config.toml
arch = "unet"
model = "class-conditioned image diffusion model"
dataset = "pixel-art sprites of 400 made-up characters on tiled backdrops"
train_examples = 197500
image_size = 32
horizontal_flip = false
conditioning = "class"
objective = "epsilon"
cond_dim = 128
targets = ["place"]
num_classes = 4
cond_dropout = 0.1
norm = "groupnorm"
activation = "silu"
weight_standardization = true
widths = [64, 128, 128, 128]
blocks_per_level = 2
scale_shift_norm = true
attention = true
upsampling = "nearest_conv"
init = "lecun_normal"
residual_init = "scaled_by_depth"
optimizer = "muon"
muon_scale = "match_rms_adamw"
lr = 0.0027
momentum = 0.95
nesterov = false
orthogonalizer = "polar_express"
adamw_lr_other_params = 0.003
steps = 25200
batch_size = 128
epochs = 16.3
lr_schedule = "cosine"
final_lr_fraction = 0.05
warmup_steps = 5040
weight_decay = 0.2
adamw_weight_decay_other_params = 0
Rows from block 7 of a small class-conditioned image diffusion model, named by matrix and row number. Rows with one number belong to one channel. Each number is 128 + 32 x the weight over its row's rms, rounded and kept within 0 to 255. All counts start at 0.
After each channel's rows are labels from the 100 images, of 14976 (inputs lightly noised), where the channel reaches its highest value: "responds to" is what is common among them. Only what is clearly more common there than usual is listed. The data: pixel-art sprites of 400 made-up characters on tiled backdrops. In brackets: how many of the 100, against the usual share in percent.
# convs0: first 3x3 conv (model.mid.0.convs.0.weight, 128x128x3x3, standardized in use, each kernel summed), inputs 0-42
# convs1: second 3x3 conv (model.mid.0.convs.1.weight, 128x128x3x3, standardized in use, transposed, each kernel summed), outputs 0-42

convs0.82 [106 124 138 153 119 118 110  75 149 111 118  98 153 109 117 114  90  85 182 158 210  95 179 204 138 106 122 129 178 126 127  92  83 115  94 118 114 122 126 141 123 159 111]
convs1.82 [146 131 151  99  97 117 158 128 144 115 165  89 111 131  93 164 107 142 141 112 121 114 135 152 188 126 145 146  61 122 113 107 131  99 158 128 160 139 152 127 116 112 131]
responds to: upper right (55 vs 25.6)

convs0.117 [ 88 129 118  95 123  63  88  80 115  31 127 115 110  77  96 124 116  77 137 145  63 112 112 123 117 133 150 114 114  92 183 105  82 136  95  97 130 101 178 143 137 172 128]
convs1.117 [168  53 118 128 149 127 155  59 129 118 133 121 180 144 116 102  90 109 167  91 153  93  88 131 137 131 146 116 112 141 137 147  79 106 113 189 149  91 166  57 150 130 150]
responds to: lower left (72 vs 24.6); grey (27 vs 8.4)

convs0.61 [190 170  97 160  92 116 149 126 140 178 140 155  65 119 119  85 142 143 151 131 128  61  98 168 116 180 126  94  75 136  73 138 125 112  99 149 117 114 111 148 149 155 147]
convs1.61 [ 54 122 156 134 148  82 118 125 116  74  92  80 121 146 181 112 115 101 134 103  80 197 116 131  80 100  86 130 112 159 194 108 108 185 234  96 150 176 144 122 120 136 115]
responds to: black (52 vs 8.5)

convs0.65 [117 202 161 142 154  94 133 119 155 100 134 138 131 123 123 115 127 150 129 108 106 131 167 191 178 104 130 143  98 156 109  86 125 149 152 108 147 131 166 157 136 250 130]
convs1.65 [142 167 123 110 167 143 129 147 117 144 122 133 132 136 159 103 102 139 136 101 118 143 170 155 144 100 121 118 230 137 113 102 145 119 138  52 130 105  90 157 127 124 139]
responds to: lower right (50 vs 24.8)

convs0.24 [ 41 116 109 112 141 112  74  67 124 106  98  96 117 118 142 147 107  96 154 136 119  84  85 159  83 138 134 150 130  76 100  76 163 183 184 172 130 122 123 124 133 161 160]
convs1.24 [146 142 110 118 104  88  97 140 132 138 171 101 215  97 102 146 141 130 107 130 140 112 134  72  89 115 153 124 107 117  70  96 181 123 110 199 118 119 181 135 164  92 188]
responds to: black (34 vs 8.5)

convs0.88 [134 144 134 140 153 131 188 123 132  85 126 106 155  82 184 122 113 108 135  86 125 128 127 127 132 199 139 141 120  89 164 130 170 124 116 150 121 104 101  81 108  98  98]
convs1.88 [ 65 159 175 148 140 132  92 118 102  99 110 139 131 131 144 139  63 166  70 144 135 140 163 149 138 140 144  69 103 173 152 129 206 165 133  86 156 178 145 151 146 128 194]
responds to: black (33 vs 8.5)

convs0.39 [135 100 126 130 114  93 140 141 134 135 127  99 170 135  84 134  90  86  49 126  80 117 103 123  91 128 111 136 150 171 123 106 183 144 128 187 146 152 150 163 139 171 194]
convs1.39 [ 94 133 161 128 135 115 126 114 133 162 175 117 202 193 146 133  83 185  85 129 161 120 173 119  99 115 104 138 165 150 126 130 193 112 153 149 124 135 144 163 140  97 149]
responds to: black (76 vs 8.5); large (69 vs 39.4); lower right (67 vs 24.8)

convs0.62 [123 152 114 126  98 109 113 133 141 109 103 149 202 166 104 125 153 132 160 140 145 140 185 178 136 144 163 121 145 135  84 104 117 151 162 135 104 117 118 130 132 145 130]
convs1.62 [137  97 115 130 132 150 104 153  78 100  83  65 120  93  86 148 140 220 133  84 159 182 135 101 192  98 120  90 103 150  55 200 121 138 115 149 101 145  97 144  61 128 132]
responds to: large (100 vs 39.4); grey (33 vs 8.4)

convs0.8 [115 132 107 151 154  99 116 100 140  75 120 164 136  56 127 136 109 168 114 112 121 116 140 157 110  77 158 118 167 116 119 108  92 142 130 107 155 197 158 158 148 137 148]
convs1.8 [149 138 131 116 120 118 106 110 128 133 146  87 104 117 160  86 112 101 102  76  63 175 131 116 130  85  96 128 101 131  90 142  95 140 132 156  43 134 196 134 133 136 118]
responds to: upper left (57 vs 25)

convs0.77 [126  91 106  88  76  98 167 208 105 140 177 145 105 131 101 102 126 147 145 107 135  93 165 145  95  99 140 104 131 124  84 127 139 104 108  73 131  88  83 116 105 126 112]
convs1.77 [ 78 118 144 136 146 175  94 115 175 112 138 110 155 166 113 145 133 118 106 137  82 123 134 122 132  90 130 139 120 154 124 131 152 132 136  92 150 188 138 157 164 112 157]
responds to: upper right (75 vs 25.6); white (32 vs 8)

convs0.6 [157 122 128 107  68 146 133 117 122 148  99 140 129 194 109 112 114 122  92 111 124  92  48 145 132 171  84 126 180  99 102 118 132 158 154 151 147 130 181 125 129 152 124]
convs1.6 [ 85 125  72 140 124  94 104  62  96  90 140 117 120 102 112 102 119 124 142 139 118  85 108 187 113 170  52  84  91 103  94 146 134 157 160 124 135 110 124  83 129 146  94]
responds to: upper left (73 vs 25)

convs0.98 [ 39 132  85 120 100 134 129 139 125 184 140 223 158 138 123 100 190 111 198 113 124 149 174  65 137 111 170 126 199 123 137 118  91 110 100 110 136 179 154  92  98 135 117]
convs1.98 [180 114 146 125 117  83  99 152 186 108 119  93 160 171 168 105 140 126 127 151 174 146 156 136 113 145  76 148 107 118 153 132 173 188 118 147 148 121 110 127  86 135 125]
responds to: lower right (56 vs 24.8)

convs0.63 [127 146 142 196 119 148 114 148 132 119 112 157 170 197 117 173 137 149 107 127  96 102 150 118 114  92 164 142 132 158 119 117 157 151 192 206 142 154 154 145 142  73 154]
convs1.63 [103 103  98 138 101 168 190 127 164 148 123 187  74 130 141 143 147 109 110 124 137  94 119 116 122 154  44 159  93 112 132  57 120 171 150 102 193 182 136 122 117 215 126]
responds to: black (35 vs 8.5)

convs0.87 [111  91 187 129 187 129 146 118 154  85 129 185  78  23  96 155  67 104 109 136 127 149  58  90 153 199  86 114 105  75 173 115 131 157 199 135 143 150 107 119 142 152 139]
convs1.87 [138  89 190 138 134 162 218 139 128 178 142  82  84  24 106 166 105 113 101 128 145 149 103 121 106  77 134  87 107 111 139 109 145 107 144 140 135 134 124 116 156 153 118]
responds to: upper right (55 vs 25.6)

convs0.109 [ 98 134 168 136 140 145  85 121 121  47 120 178  61 139  95  94 127  95 113 153 108 143 117 125 161 175 134 105 113  79 124  94 116 114 148 154 139 131 137 145 131 111 133]
convs1.109 [ 97 130 123 105 131 133 148 167  91 135 132 136 162 132 117 149  72 104  98 103  92  67 138  94  82  96 146 159  90 148 154 105  99  83 158 132 141 138 137 124 105  69 129]
responds to: black (31 vs 8.5)

convs0.83 [ 92 176  98  96 123 129 172  65 144 103 138 106 255 107 166 154  99 146 129 148 150 119 153 225 142 141 159 120 108 145 102 154 113 135 113 154 107 109 135  97 115 127 126]
convs1.83 [187 161 147 150 127 166 129 156 141 120 212 103  94  93 136 131 138 135 161 103 114 184  88 119 148 127 108  97 103 141 168 148 110 113 145 144 127 189 102 157 146 154 146]
responds to: lower right (51 vs 24.8)

convs0.46 [110 100 158 162 187 137 131 147 119 143 122 213 155 154 118 105 175  78  99  93 115 121 204 122 167 163 159  94 110 135  63  97  92 160 156 146 131 156 135  65 121 138 131]
convs1.46 [109 150 107 142 114 139 126 124 132 137  85 221 159 146 114 135 143  62  98 158  66 187  77 149 167  98 199 142 154 142 129  89 188 192 152 110 132 137 125 110 124 106 114]
responds to: large (95 vs 39.4)

convs0.0 [185 120  85 165  51 128 155 140 141 122 114 130 119 111  98 104 103 115 134 167 150  94  70 120  88 171 108 170 116  71 124 156 161 153 139 162 115 188 150 154 146 134 160]
convs1.0 [ 20 138 105  97  98 120 141 150 171 109 161 116 155 116 145 105 137 137 107 129 146 140 182 171 108 125 116 106 153 166 117 108 127 162 123 143  93 122  90 143 105 130 157]
responds to: black (25 vs 8.5)

convs0.75 [ 59 104 128 119  98 133 111 155 104 187 122 137 146  99  98 114 172 178 156 121 114  86 131  55 127 148 150 127 137 107 117 124 112 137  62 183 172 164 172 161 130 127 144]
convs1.75 [172 118 127  99 168 106  44 114  82 121 137 158 195 167 133 109 171 108 134 122 167  56 149 183 166 130 124 146 165 119 130 147 162 140 106 121 140  39 102 156 114 126 106]
responds to: lower left (91 vs 24.6)

convs0.11 [117 123  72 104  86 138 132 137 137 166 132  21 107 107 152 143 113 166 140 120 104  87 103 120 102 134 112 182 118  94 108 137 119 120  50 154 146 162  97 144 121 204 129]
convs1.11 [128 121  99 116 170 138  68 110 146 141  90 202 195 162  77  80 209 111  96 106 118 148 127 179 150 141 133  99 159 118 104  89 121 125 126 131 101  86 123 128 111  99 143]
responds to: upper right (83 vs 25.6)

convs0.5 [149 178 131 150  83 142 129 114 139 147 134  47 118 182 153 146 184 173 177  92 207  97 166 131 108 138  94 142 194 167 136 140 105 102 118 122 147 107 135 127 106 170  97]
convs1.5 [163 105 127 105 124 134 150 138 122 115 157 111  88 143 123  25 135 103 117 172 114  64 134 138 152 104 143 108  37 110 138  86 125  92 125 113 161 120 140 120 142 160 120]
responds to: upper right (69 vs 25.6); purple (35 vs 8.4); grey (29 vs 8.4)